config.toml
encoder_activation = "gelu"
encoder_qk_norm = true
encoder_num_experts = 8
encoder_shared_expert = false
encoder_widths = [48, 96]
latent_channels = 4
decoder_norm = "batchnorm"
decoder_activation = "elu"
residual_init = "scaled_by_depth"
max_steps = 9200
Rows from block 8 of the encoder, named by matrix and row number. Rows with one number belong to one attention dimension. Each number is 128 + 32 x the weight over its row's rms, rounded and kept within 0 to 255. All counts start at 0. Numbers have three digits each. After the name is the row's rms in percent of the matrix's.
# q: window attention query, key and value (stacked) (encoder.blocks.8.attn.qkv.weight, 288x96, the q third), inputs 0-95
# k: window attention query, key and value (stacked) (encoder.blocks.8.attn.qkv.weight, 288x96, the k third), inputs 0-95
q.17 105:134104159199146109106101114111130144149135176135173119059144070170099115150162100168101153139170140112146129108083174129103105110170109120129114169126114089180134142137093074068113144122122115105093093166114124097154097122112219098121137121071055119172148156151139128104164119154063101199
k.17 096:089100162128165096080132145133119143123079087115137167156151117143139121125144133149132105114122134124114066128110110152122151152168090103161119100156097149133131121171163100148156057129109132135094147108158138143115021140105127102147093147138101236125075182200148117163049178079147107138
q.18 107:116155123167103097179112097114121082153127105072123134135117114126176076071062142131139061126147119138167162165133117069132197132191124119090111147053068115144204059093109148157094100138074137108116078156114178105133173139124123166130135161122149130106171128146092141132139134112154164132
k.18 102:147180108109121216139158142190098081126117102078110114164125147149097129165053176128126140149114157184191151103124079139099127078132114127196113124146111186171113130098137108095148160132158130175100165134090118118106153122093159118129109147109104091078135090137135071078128088066145155083
q.19 096:103160081154137129100128163101136070168163118111114172097080129189105121093114164132130125136107162187139132103116158086147113208100144127167058137122155096050113156174164158086134113108133118156094109166115191089143080083163138124132090115131111122146130152148141189126113185186174095148
k.19 095:094067191089156083157057128090103086097096147133095111106114090106132154165071135104062152160156139106073128121108126172126119092121156158165135118121106069131148169137102131138156103108031099166150123152102156152151075097110167144154119170127138181128159090130179123142101089146153088124
q.20 102:110128099084123148102096145182124114147127167090137097122156120160167065107086145149128195102117110134092136100191084162110116135146141086092130142121126179089121169096115197083167143149092134133112113093130137137091087176151144124040127086152120159214128128120161093128162164169151108061
k.20 097:122090154118112128119143088095092135092068190118125071083115140125105169139118186102106115110123128141089141127138183140158117140161161143132101101154138192072228085122100085138172159126069131144160106147139136149177170073152077150129132134091076182137127185118090127126134150190134147136
q.21 096:147125097088154129055152155149133137087100190102095082110103127094085106083124172125128145145203122138128172152109142186102128198152140122158100188131177142139173141189176111129103198101160129127100126103124087129065099142075140073133135107119107128146183145087127130093162158124089099128
k.21 098:089103198145069125124141113082191163145114094147073114144167115140172153158134160099157105086073108127074101096145147142134077169090178095082126125164088151126107160168196121141131147074181134137132114134104132118199108067158117147077106104137154158157142122143162140088164112115151092091
q.22 104:105112124106152100120061132108100122129145105191153136089175119089138155136088092113101168111119177097161144150163177081080166107130067172153156066151125069091107109137175127122121123190099084122172161167148135117107141165153138168087133134146085146173204068176160128116132141090125115102
k.22 102:144232140107182130135106128107139100134216174099142105131097098054136175103160135109144060134157146090168119091126126137132098126144141146124129105099100163186076131144182095148172099099106097087139113115070156111140131145128127166112149181091149121108121122175166182154117129079088103101
q.23 114:158132080105144163119119099087110127132130111108162137111143164154128087167176101097141098152151142090080194116164122107117128119136146147140070083146094111162072125090120106170177146221184132128100105133104156130159150103106056116149124106163174149174153096165144072046122139106119109068
k.23 111:128170214195108110120130124180147153119140119106161087079145121097132127208114103097111096108159136153125148128136188109080108145099105149073103134137150081110101137092117149146113140066109126106119149199074105158089163107132180141144146078126158163153151119164104193122166131119108189183
q.24 104:134157120036167127104091155085135100128111134163110112147131223091149140097183112184123109123160095183097187149137077141176136115102128169066190109096199127123157164131126167131145148137094134153103134070162106115179128108156128124154133127145083119114065150126114151133119154124174142089
k.24 103:122103101146109090165083072116110095061098134130138118102110102167163137099088129132137111081130179120106078107117104103181088148112139171081163146132173113167158111152108116112160100113156135067150162094103088165161173154131127133132165153144096153227223097116163123108184145155150115129
q.25 097:172109115113134079124105114148198160076119176156178100137101156122144107129120123205085107127115133139150086111138168119074146098068162104167160154167137164094152171119120104126175110087115134098092180212123117103117139150148127140112092132129139166147058132107118168105088087080051108124
k.25 090:168157112156173138113128188154122114110130155128094089115113075177140091110206127166084160140143124147185146125140163147121157137198122156091167150114097176087096114111073195147138145149137139084142128175153171107139098153027136125116122115106124099072158157082095105126092120093137077108
q.26 088:121083115148119138173150128153174152104107115115100117112144103167154146129113176172120082062124100124155125132098194088169143141151162075119109159141082153092145132110109143119120183104094097127084116107130052177129111139107176108143121076166165166039090124099110100114079132060183172107
k.26 093:190082121167049121113105149151096080109155105155164163176131119167091131113168114126145096188092137110151168110112143128146044145162135081161100088134169147105142170167075188100117107100118149190132124177129142080091122166065107141138137117117113150143124136143091143116139130129201153177
q.27 105:168051126109078143134151175150170085147114164147147144105134139041157188108191072117097154094132196111137127131095138103162108113106140122119093154094163133122165131103107139106136088127121129183131078084137107111164182113127154168205164119100097149153081127119098137189113119171132099090
k.27 093:093123113158125103126066088120153156194012109134187138152161092152132103121114096129095102133174149121166163142122126088105126162177105162162091138151123157177125064170116134163142148138117146082191134084138124076058134123166161121128132102147128104116118130063174162157149164145103134142
q.28 104:132118201110154108101147138143120117137186184131102143143102115144095154128120136140142086161174130150096109144140128191143140105133103067122106134087123189092087128101118194082077133155218094169174155139187119159109119061123091158080079116116104085167132136076107152117112161157149157099
k.28 109:101067118078125127152114092160103134130079133081132105134162146100074157116144147058129161109192057111130118078084067162156115139133167129108172116195151086118118122108173113102098132149137112117120142183152160156123113150131185134088103119141183127131139111144101152198192181142079134088
q.29 099:111138141176147126101132135067117131122125104104106132119126214075137121125075149063108150114142086178179107083119110149111111166081143101105146064096123097110127083093196155125148124137170151127187134130113108112126160169127168189182130148099149121104201167113125042120111099091108131115
k.29 101:131155114130103138097117159156111135083148150119175058164175146201110175132149105142135092165091145111139095143087143098097120141140115201156123144092073068108072178156094134089052135138144086100159190095106123097159116101131128097119116150122124081117096113122141100133109082096082207136
q.30 094:166158089153183121144161122160110133138098128169079187161114120068153133125118132115120151114172104100126124130148126106135137149106069084119140154134143093084138139188108135061077107098189112084083151175099111187168195124138121106135111098132071184140105092163124057175109111131149119190
k.30 102:098197129137095148097137131119133152137102108209104125128065133144111077168141130147179113164176158106150110142158102128107130072176121181087131118181145083142161106149137139158117110101186122105111079061077032125110119114108128142148115139126166165074112094099161146168148152129124069095
q.31 102:128137183122139154095131055086111205143144106134106118174176104151057151110167116123176117165145124097163078094149153171100126205097120150110194128100138154169116150116209134141114123111095089094091099101104131146097138104166153122124100151149122146126107092118181067154096117141131079173
k.31 103:114079132138118179074151148105115063102151137108201153099180129134141164145188121096124097100095091101130087162133116080077146126141138196149164155102093116138175142189141095138074133116167108138119096121121138118163081052168147128091065177115115113130126170095137189161165154128118144142
q.32 100:128134089154134152113104187207112118096163119118146099127191129111074103160140118136130108144139130150165126094114144113125151166079111181123204062145164122121133097104085160096095127040084144202128170110080171112137116117098119092121075129133182095153079116134141130155113078144180136110
k.32 105:122135152134098126104156108089108129156165127158138095122196101103158149056113100121157093115109120093158146104138133156184125120082114138092157183135083119168176060139109083138098054042126151152172196132122159121137172125130086163120112146154131137187160104157121163191156084134130109088
q.33 107:141146127114118115174101134122133144133136098222179130131195102144152183080087134163091109135136154066183114121151160077139134127206153161146122104110120093087163065116133139088070169164160173120120079170080118152140126091097145144087095124137111139147110166092142174120123144072115084137
k.33 101:035124134166113159128069108101162158109100151066177176068114094110130160157100166171166120159144152127134074127111057117154128112141135114166107142102096121117150160099206119130132157121099098105132148194064125158114125082184166144139147125056125123109145142141109150141108163092168105138
q.34 098:143118134176121135127114115155135140177108105132089103105090105085124240169189130094159103111098135078110179157136162074093142172095120197147085122163045122160156127137139160152135118130131094159184092084156151139082134166137144147081132162070126114110167134100138153145143090130120141173
k.34 102:127112123147176114130128099112085118167156110089086095113107119156150158125156168133187187128129151069161159123092109107113167169121173165164125072103114108146119094222135081164094085141116089102114040182176093144138133165148116178130138138130164120160120185099105148138150150141098074098
q.35 103:120131081092171123145055097135114089127127088170173131162076122183156105081158146116162193166102073110186142192116160119140138177138149111117094139151172114149136143132120074145130137116071118068095074077120121125132128139111187065115100161085112117115078154125093122104132121091170165140
k.35 103:151160145100138149115118093150117193158155110100119114135148136156112066058093079049149182140153143133121144161087169090100179111188073107142107096149115092099112151102148097207111133173144168105148121071078200139109108127142121100135121123095099143082172142173123122109131153093170146134
q.36 092:098144145134120121121165105151035137132202121163083070150092186156160103154176126094173114132177186166120160088126132146100096132092156117180120123136105132104058087154157083138159146124085081135149115112108118101127153137091111100129122111146148151161080102137162092131099143083057116189
k.36 090:137085149099103099147139127115081098120141103109139152163114108116109151146117118169092155111119162137137125111108132153088119175107101072102115063108130122069154098134181132070189047163142190151141096174104131122169151137134115166150086109100110199123149089077151175126138057152164204129
q.37 108:142073122055154131127120137177078085116091187149109172146159100132139129115086119081087141096130062177080136199119131133138155065132159202094124091144159105122121180099103088100115089132112149135171093153149086167104144092120161142121083141122108139085145129129110124129102117200128067112
k.37 112:070118108140063157113127117117089152122148116131090128191162082112123133149167126111115105186178120127159112131118049134162204116127175144186109153152129103096097118143151170141100119134082079122172132053061161092112162071139146130116152124191146136092125131153168106055118130142131134104
q.38 099:143144118131146155151152185067097191091099124090107114158142103072193044151107141175094162090199106113096113198105159169137110148110089138103132136140172095096137084162147094145101088103098119133123108115142057154143202152153144115123105059174133114103130158104123141120131132134126140140
k.38 113:107190114087139074168130188146172102155097143126166139156086106105160088126076102096097078140140151197145104140114124187176137174140088099144129081124186124171085119162151137092072167155124140173137180122115178096129136094084130090135115117134060161095127086077147113122174129141127149116
q.39 115:092089131118134115094102119128135151152120147137147177103169138108140155100122161131124179107106131115210201103136117170186097094103127173155133116101097182161164118105200118140128182112125069140153164080163172096126068076158092148116158177141120132170145117146141089108128056152120159068
k.39 105:101090173112130116119147136163052109100130110187127134100086156108137110178139134120088099199120126153155214091142165069107121142097095137072125126180089134154121110161103152155094130119147118177152127131166107114156110107101129112157133113077218072170106158117106096127118201139182127126
q.40 104:132172112131162064180088035116121135099097166109082136177145129113177131118173122080120117113152199147070148147178126156113155105163076135128143109127094139081096121164121182124153146133077109098099166092149137111126144135151120065104107128139153099114173098154108183151154189090172157132
k.40 107:134115124178136112145092188072126102219130111138195173095150107113093120103095122118136115153121179128138114130121108065111145154163175152115128083108136073123148115183159197135175129135128114160091098114176155079125146143106112089127119142120150119100028065109134140164179089142145115155
q.41 104:124159141117115082101182091108152127115119177187075120110195140064136140169102140132128131179166105091073144111129186098161112168159092112121104150154148104050086130124150196136148163099181053136167154122198142124085122148137123160148139130094141142133134114155154120177066128104115142131
k.41 107:125104069128073100205145115114141133062122165129068187118135186166070114112129135156140126128101129155173167119091087087139160116144118144056178153110163094094086164182098122165143110078157138121105154147093140158102091096114116133152084132171116120097122129052091152141163120120101160158
q.42 114:126111114149094165119135138121102083069114109146175163118166124153139147188091138186103163105124170104092021123126134129121138092075129169072160110100132116107089126111062107105112130125161183144165149149133121144163152164191162152126106127055113162155121101177142136153181118138195098129
k.42 110:149104109144026121121094167147121144102098182182171073120118149147123167192175081106144106113109168160128150084132134119165189110072095188161084103123076147119108104064101126115114122193126131071135127103110152120159131178165099138110179149168149109124099095121124110177150132122129108124
q.43 094:139129151152148131060161113145109137112149099127099134113140172124130084129226169130074083144144136087135113170111049102092139102128088181123102132119137072126106148095169080189106079163109146104104142135150097132122150111103116134243111181110097147118112087129135155184147159103130137131
k.43 092:101192112132121163158090144105138143118111089116116103126151132156089115112132125109122188112087108119111077176150108126180173100134101097134140178136102028160130146097128154105144159146133148139098060184145175122149137116069050089182111122151123165068159149150107085089064129138135086137
q.44 095:164126144055101116104160183091169140165111144130065092113124137056151113130113101102119130127110154140191122034173138164160145153153151113117142101141184139161075161155182135181194097141142162121187130132129131085133110143111137083149107097192084117147155116129124072112106130165135104101
k.44 089:126122174099127092151141105149145089087103159108124135077106151130142147127084120148159116089121122081073120136194150155176101120154197133137190168133139170147186081193085130114107081112112148135140149151150194096124109122121146115103171112151140122081139106200108090137146126096234128160
q.45 097:075070141168131129162115084191148104126119144130067119118082158189097146097091138200120107146118096165130152147135187138175066106138145122180050180058114173128129096077123148160123124111108155144128107190162083170124136110110128139127160140114176124143106141112170153094094123164129102104
k.45 104:129092232109135125156095120183135107125131089116158130155146122167109139105107144191094162183119123140154103120151106156109128220085151159162167141151156108136048119104159178066138116156143101151129130118152120146094115085055146155176107090095059128167128124152140134150108112126098082119
q.46 104:113158144115148116147099157101099126136114082111038140133101113134163180135099112098181111122109134130147100124093138147146137169167144114151133115118141097217120126140157148102111168197192128108167170132128090089129071155153109118140214113129163151178134057156114065127086131127180173096
k.46 101:114109147142182165120137078084100100141035165099121137092171166133159135154144122137121126174119084103114197148123112200065149131145106149152087090084139136112104156114096142133138121116175121095082134163178108098146133145154131126162121144090062093148144177205085139138070157117139163088
q.47 099:084103089118115088160090121096132121134175125150142100133175092065112100089089108105156134180112151173170098184134072182118187131116099110117175111144162128109153104142148129126083120110193118181130175157113112133135149123075121109147107188147134130147170159168099184094138218106082149122
k.47 087:129073155144109159118157159067141128165093105178143145165130175093148122117146135087208120181114174108118051092118134150151086109112125117082131151153148140110139164098080152063116139103110089185082073136082144166107147123138160121087149122120173082122176098129182132180153136162130184125
q.48 096:132107144168131125070100092136167186109128144162153141198163181139149117176096138127132105156133133132085126126100133161175071116112142065107121159108168116126144106072129133108092048122083141157110067135147210105136153138169103104160096157200135097061119083102110158132136116142135145177
k.48 101:136128121110143125118090175174138137176185101147115148134147080147057114115084068157119160075083128108088114068106117123123159093146137149107163190141161109099105122137143101167142167065137136180115128094154100201150131131092108087133120138152071129125093109123037130130164201148105154140
q.49 091:094088134086125183159131107120159158136106146149104180125132196090120106132152127208160168123081152120100187112148127089148186121062111105174075124148147074112152173165127118077115109138109127140098159109151133160112111124147171221102095112079111163110186139101144104149105147123105077101
k.49 084:125092106141132105172072091152089152129148091067136102033148122078093131156175187109142136150147119133146148190123124184109117159105134158120153083112139088122111159113150076139075163187110094070132113171107072133149102121177101123149147144171137129150172097121100153106159149129113207104
q.50 107:140115043114097161080094159177163122138075146101132176121092158159115076126112133183118138157129150143068169114129141097161041101119170126094095171133114129115154098192102127127195131192141114114130160086144144074114134138118073074150103091191125147153103091172130124114124124107107118135
k.50 103:123122165084154145133100156141125107092146173125101142114145156086073102130094102088091132115136105186061125079207103129089151114102136106104146141103136171160144150197157096160116132132158127105188144153154122094086162184209094129149099104134092092167142183162165127096204120125101144123
q.51 102:115245118122107129161134119073159109153117084162118039110078109170131114117156139116126131179128124138120069130142122140116153150147151190140107125172094106134104162134126122100133130161155156109135173100093108135172133173127045107125169128178161101161115088071057134134157155103088104143
k.51 093:143098142155146161098185168105201152130148194138111136118103160160116099136125089135122151187152148129089137136050133178158089119114166062127086168117121115118102140153118071103166123148086134102155123169125158112131188089131115130167087075101196099119082133136116094105166073166076131158
q.52 102:153086185066077140169187146088121101153122112125163141154151064144112172158191120141198111131063130162155131088132090185137109135089105181076157114206149103162153156122112146150055127104140115123112146136171141076090070154168157166121162102112118134101125133113104130125141122116140138143
k.52 098:126133168148155105138166108167174085069127141153117088116079143133197147148166135073142125074134125138102122130087092097103109086076084150129169126122108186086146098077101143133165120083165149171137105113092088118111134111128077130128127168205204123116097163181153107103163128086072137147
q.53 099:082123133128118135147123154125118135152144132090114120170148091160156161082142054094129114136128124140154092074119142081088145156104135168119052189055071118122135155149118142114084110164117133106092117166119163187166198145135093149140180073113116117124192152097143145129074192166182138117
k.53 095:103181130166138151130093099158107084163158112160132167138135090124145133164125140173152117112147113130120095129125096147100110137173129196143124091131118132160140144157114128149126201103134153093135117117155069068141139118046147089103094095140069086193126163066188080145158067111129116210
q.54 097:146090204094092167131148187108145159136159074123133179100140136168040113135120127146117091142143100138113198176123192092162127082130248131129147108127083099153154134115117164117176136126170151114129092091099110135117080121144134107143110128147124130126127151092129107101114090176168141172
k.54 113:148133121133094111108139105165100137078109165198085090138064144142127096151123169174180123130110174213119159140162122129106080103129123095174164148107129175061097117121103145145153145103088138219092096059108085121158160104128156103163146168127088117122154152091158126114118155121166083119
q.55 107:132168177159193115129095126128089105116141116118207120161161137103100108171120132108134112147122103130108152088100101112059109156173097157144097128166096116095139128147126093134127147116148115126131200100082083129088170164137137156089213136156081097168099168126104023113165129124094127176
k.55 111:146114129173136171192174113145137108128187119124131120167124093092133056104153139123139134081098105148188131168179084120186161112124136101134116112094049143123109159127157044087142093128126157147110130096194127120106127161117143127127110167100146151145173112107094091137136036147117098060
q.56 112:140111119164105093082140142185156113200171175126150096119100050090115171118140113097089114124127085093161096079129129123136144151117170084190110156073155200137151170138132120115180137073145199175099125099107143156164147144088117117128113087140124140116080142169123092120089165094130086157
k.56 110:137123144099100179148096131141158105149147105111144139139085174169103107118147150143122127081140153090097136196132196091196117088195101089128140127195134182113138077065092111142094095105126144129115119149160066148072135148127159130120143091181121125189155151057126138120079141122170158174
q.57 112:091114101092094122091132130140141156137145084064112202160144097126150129188153184106154102177125080129158096086109128107111156188157094164085166149165139104127085141174164128178135163091166092087160111154048105138158107089125147135164108152132135134111112066126121141165169097188141169139
k.57 114:133162106132189100118172100097184160104115122153132128169147143143202147093095140080135163145105130032170072109146170157121102147113150122128196132092095112104202101133128142154101132134096141113124150143119118133170118092105035107100167165162117129141136133133110136091071139094139056126
q.58 105:097144211188131114160148130103201130093093090096168086147096150147107166166203080174167154114112108122122081114149108107126141128201114105151134137140103138153113091140084146157113127164178067107097124189093105103124096076164130133127146179126070101098160154104166109106114140101131103106
k.58 108:166125097159147194175128126127125166104160099106171175068154091125129177148109099142176128153118079182158120166076116071129091100118129201128172144117118148149155155132087100147123125182094137122085112164135083134059125139162120128163125140098073134126115161053111176138088114078172154130
q.59 100:180100152136134092154109138112173172099117149111151098062062128085156096086155075147135158155121132143077098120063172149151128162061074059131137143123075086112165158070105166099095075159167152185143125136099188102118153113159126145140155119158138111123135130132109128109151126181152164107
k.59 101:150158089086155159072159132132188152175125117073121095087166110153111103192222173137124093108164099202107142099155145184137107169126078098105106119132128139157055135116118107102191130079101134096144134097158119080118114142106133140116137123109110144159106098151148073168146143076136146161
q.60 102:168097125134137120210110075103111143156061104081171088116111126156177111117075115105122163127125099127132128149145045144134100145124202146148158187111122134138120144069159182080131065103117114142139144140148148152161131125147149094063175104181154135116159131123117084082065099157116164110
k.60 093:145101147109118109041161163132085148162146088092048075118117156173161168133141135160083137177118119144139113084156142136079141103161166096172070067164135185120075134159129120108158183124161119132142156105103144159132134147107138136114137122092108172145104063139087132192099146126135119060
q.61 105:145124148086104128130149133088142121103155185097155100096149137098136165112141109122113073102181161136152143084114097142084113119154156091058137217115098187125159169107132155093227132130122157157151159184145154119136112146045142126092134052135114103108080116152090138119161122125097155102
k.61 099:148138085125134087125131102117102115136146118097116164139145124105139137080084151102114166062191117191111124054136095104093073122142140133156150176115143163166108173137146163108142172101118109218106166117186163138157148156151160123112160166092177145186078133090066099119088113104082155133
q.62 100:108169088110073178061116112139125100126147125079145156135085150103083107147115147106136192062111111134113151114116124127128125139130140114173119130124164188110151200132106064109144108148132142098146077159118208103131157137151135139111158135157100129184096128150140150093185186114040089070
k.62 103:128110106127141154140150091135131119128114050111079114133175143151104141129096076156137117091141074073154105188132162144168100163160132087174102105125128171158181118125165138110094096184087126070128132119148155164165128148139151103093106095103142191153109073171096188112062190150077149127
q.63 115:077161129076176098081120140121130112143105090110140148059066127188064146091120106149135132091161141129134113202159142103136161112122099083130160062094146130151120105109155124206070158149160140157130093115184071118146143123113120114130129147124128082082128185167128102113143134165104088194
k.63 116:110165098117098121118139121107129140128135094124138127145160147029156126129138143103192087152114087119134151166104148057123099113116113119046091151134114119086120109111071150169140125186077122095088147121141097146121117132124235159110176114117116145108142176142173177092106159172142122200
q.64 102:114086114118109093119228233158116067147118142106174142104138105152121121133134123204115060141093172131109142139109139154153122160151143126102141142149117148156152142127113116161099093095148154187152102118076112161089135178168180142172171141123138118101130147133114126172069077135087077104
k.64 096:143142119113073141128082079073121107127114108206101070215082088171099126122098167144108135108149161056110081126090079157175106128100116133162158128122158118143082072124176110159134121143119113145087131171099116079155157142132140126159105096144162185113127090081159130111165158102140181147
q.65 086:108112139090102181154130172071080155107110140082192120163158108113046100139142137133123108080077131139182129115112154107083185110137138131103182071164123114152127181124145107143151058087115142126166152130085204102101126098151117128147176207144173125103076122112143144119137134155108098130
k.65 092:127161130185083070164119112136097166201120141129101126183137138113129099070114122127081119171189139130103099108099090123105102160213161157116171105087143070068102114110126157117062136153133144130090163168159145108081136126143170116120117153090150148113173173116148156177194119122104149095
q.66 106:152091066076135124075081162172142086097111104153124138156042138100159155155143068138180150187174171189101076126100128127206128095118163100145142157130108139108124147221157130108123151117137129100097110138131103100137097126181148168104139118141140172119137070111135074126128126131164135113
k.66 090:165141077105159070121120116085108103114178163138106095087139121133129066120135169151147065103099081134134181171139152174135143152151131111148137160162152158179161198109088092144115123167142141170145173066058089171147124194090088107150123105156152145121127122161067112120080086127142138109
q.67 092:138099154041051134136110175143115158137106109162191144143187097138087142139131084126152171151141160122132145094175123109104070135086160137145094187135123181155120084161114114107144122155113090181145172148156168108136079141115161148094105127090137208168120127100170117064119136089114100103
k.67 094:114164185138097145113117104123146132156123039128144171185066130144149050160096119118156106154094096156150077131153088118147161152166090109122156100124110102151092161063072083149122131095074174181128130160154091102136151127108109154124149099153147078108120049112139157157100113081163143124
q.68 095:108105151119126113156160131128139171174185137076103148086131119064159149078125172129112130141112084128149059089103133160166053136126119151120158114093154071095146120096181173118127147078102143104148136184119114105127069186041131122171088148170118084177133185143117108135120142143164132108
k.68 094:111154161122201061167113185155089075145053058118120096141114171117139101173133106112147119166087145168129111160174102138133109153137103161131130135059105109130146157192091159089124088149123116140121129109162189074133069177134127133090156075138094147137153148150091177108106147138141120155
q.69 097:127094141180127103132086149104158122150198120109148133134082154124163135148209106166093117164165151120144159144149114128181144119108107104085140194127114131138053122060142155069127114142172095148123164096105061133106110121130142043087135119132159136112140109037114090108172151147143113090
k.69 098:116168121077081182111164138170082148139132109122072133146070148134096133150056094131127115193154137124111146147135099148185142151112126110129094098189122144122127127098159151162156071063142129091170113131147137188133197108087127044096127176098131103069136137144116136075114147109078131151
q.70 087:139173124138152109092074085123121168119109199163171048074138093080155073097063161162143109151126108164113163135179107135144110125085127072075114192097110164082095113086147133158170101100191133149111157120146149173186131139148110144077114118124132127170125124135133135114113097101107110170
k.70 092:110136147119196101150124069121132169122131168053156196098162112119134141144232132114094098113118080071156117130143103144132111164097165123122144153163121177105110151106124113108153128095066145125185104142040122119105088085116130133078076129120117109178130170132177115084126131135158122092
q.71 095:152102198124106079118121125118130111119118144065074086122118101146153138155131070123128158132169117156154120112125131128092104159139137128155125151117096112137119104099125163134120215141179144106128095101144101089101074086180069126172207060140139054212110124075106124133167124161112153155
k.71 091:119112136046085184162095111060089131181102126119144191094107172071130103136095137107103092167090127140144110148151081142182166133045090142120093163193135144090115156141122152097103084112149140105132138141154075144111127175076175145131097186136116159101148155121130093092136149119136151152
q.72 098:126106112067170133115153127125119172190148120184136134114141149081152119138099147098105130110103191111123131108111147194185134167125131147151098118124050148054177123172096076122172160164162089071153137097106166148154100150123195178137108121137136155131178139126134186141133168109093165081
k.72 097:136100191130155146193144203091163147084117086188156102117137149160135106091118121132165068126106081099140095109131176122147180095137127135132136166106137082180177119111107141148126128119062115197114126090068161065177137151080097152132093148103141140142081126144146089106145120173174132095
q.73 102:147176149125118094112151136074081118093171132091151127097138158114119195133152142112056194123163168183124130100134136113143121121132110100100108122160158073056087149149152139071175118125107048111174140128159153143116149146096164092193179104140099134115148124124082163112170126054136119165
k.73 112:134109094145144191163128123150111154143157159136120158124151132114182108186119108136103168098141077107174161070091126117170163143142100121124197109077116129136121071092141088172116166148159145130100141146227165089131146111126108072169111086134159123105071195118122062100087088117116149134
q.74 089:185123098180158157104143123151064124092136071183080110101101105163138125042109159109171118118194146155105145109130170094125104092129181112141096098142101135102118095112099169140097099106162142109136201136154126169147170158193129155133119143147176152164109080136122121178125159111089157069
k.74 083:164135113093157159100121126049182112076142167083190148146147160126145098139175066096114128135084090174168137097105205102143093090071158093138085155137148122126118159145116103175185166086106097104090110122072120113119124140116094132084137155155054166115145159135142149110131176123147142149
q.75 101:112099135123188125107109057152170148147148159125105191144114106159111103157163169144141131141179094094129048118184112099148093160118170037133115111160095173109201132110118156117123111051117123078170183114098150148166123086125073141098131135165112120132138110129135135097087132164085131120
k.75 102:121155140156106089103147170092033177144094166147089135120124214198077160136125121130097134101126172080115092156133099132174135143156156086136072081180162140149140119207089156083112106082128118111102150160117118113056146138053161157132149123153156119113116110116129144134128126140146120140
q.76 092:147169108193078144141152144132189148139096169162120092147118139157155148105101107110108155168170109096111154142111083104107133120083084117177076187147083134125168090179163119091102129151118129156076101136135183205160144103131060085137162084098140090118108112126128142080178112059136144145
k.76 099:078100118126119159123119102159165102112149121126108164139146089150171156168145099170162100062120110136183176119093166052100155133194150168156123138170176138183115102102100096142152174111154082069152188115179102140141116106135175184141097141115122123132132077155166155143100111087099086084
q.77 104:105156119133093098056159135173162082126103093151118144152090179148101153168080150144145125105115108071191104125085159191091137106082111118122136104136095098164138133123141101137107118113150125123166099125125130127146079092137115170134127164148114055115131155145146146149135047109122136255
k.77 113:165132090146144124105130131094099081084141172110182119097164091082100094112128130129093154114181196117110047088139134128126118122138113168168175123135134146128153107167151155083138090182201104116163131104141129076136159104157186135205111112131163113063139122114190081127168081131103114115
q.78 095:150116131108104127129092144120088141117082116084093118092168081186128157144160103112169126066164050117166169133145146144148138149167095116105153120107172115192107157087191152174133135141126192160087105136102114115071168117125137147129092181156115124086174132159045165135082128182120153130
k.78 097:106086138139139115137139157124137144181163146169106076115094109089089094104125129094108167164115124170021151129126145124149071147147124107082063123085096136054128131208193121094145105133111132132107118176150117096110097126158188176129158087142093166146115125135068135184115129141120162112
q.79 102:109132177101154079152097082055163148087099185113204173093153148097137125094154070160120132112141128103156107120126140104149127209128130139093088076152094096167118144091146108141139151126107141148137102148103184120192152086161068166147174087115150106147151091155124143107089086124112184128
k.79 098:162115173131109157119141183161094087156110110212095158164143124166081152124135149106085071144164100188120142061125107125127149117135147086156157170178099160082186072133074158092139164093132099126095145080156091120107064130124116134181091165102109080131145119123143109144144139157173115098
q.80 105:161142092153202136140145097102173118203091116103126160056176103131127131156089157072101130143207122125110137145133110094127139146184138174124121131124110137175158117163109137175184142152166114077084166071156091106120089140090185131101152111105111178119084171122174128097089146137107089127
k.80 104:086109131125111115055118138175156101141123104097083111100170110155146098132128109072174168214124168061086117179122165141112132078146174179151112087098173185107107085150134180155081165153065145122114104116131161203110183124146169118108136108149141141116136126098117119155146102164112133121
q.81 098:139118147119076119189171076128128147166096116136078144134124166131175142146116107087124148122085125087068125151099123192146083140100125147129143096139170133178179113121219111107105155141137190141098088140139109134122094140091152109125109145181148089160139059185111086095182164122191161159
k.81 099:145137125149109185120116169125092050077126099119127098111152095085131167149127112169145129108155106194162174112133206150091148181134117099072100136113126096069099168097127116117128136110087085123202127116126098195136115144149196161104126080118136142117157186120143124175081138125163141076
q.82 105:126162103144175082184216118111133131122176112177132094131180142126133102149108108175143126134086105139122160126120142180151138163092161090160095134118142080088158077084118185182078134099112183142149111175158149078143097163034124098109128168131103097102098122141148159173146121130122090147
k.82 103:118146184169145074107099098094149112139135118148139184083124104108139174086139173083110207102179133120190128102091106138147088111103123174086129130098101112157138166114119129095114085076142062106124112123088146146126138116216177116068154108149114172190098101175096128127142123115114094162
q.83 098:130180106128142172167156174178152090111133084137121115181095094077146126136146124138099072151141193124129136134076191092144105138108101136184141138107099127103119135137106094125151111119103121123146097071124098151136154114107139120218073132025116050183132114123148140140187119110152110158
k.83 104:065144096155125123171161121161142090106151138145112083128127121103183194112115078140112199104121121103160113106173158129093153052139075172129154136104129108133161141065180135159155170109118089106157120075192104126115150109139123152087109174082069085112131161160146161121155148106101172077
q.84 094:123149192163147135142154169126094107111085166146162115148109105147170105139131095138131184130102169098113138114148129110106125089190156151140170106119114092122078153144146102151044118058165082129074090096114211076159134096118086141160177150153111092107139089174151106139175174114131156083
k.84 100:148118084169115069137104080128163121186105146135125138172145106115113154104152134097082153128070115171182146099097164124089097142124096118113167119143126066164130128150166137124099124140130114105099161133125062191100134063145109099172116142100106144115149233069152110166132065109084152175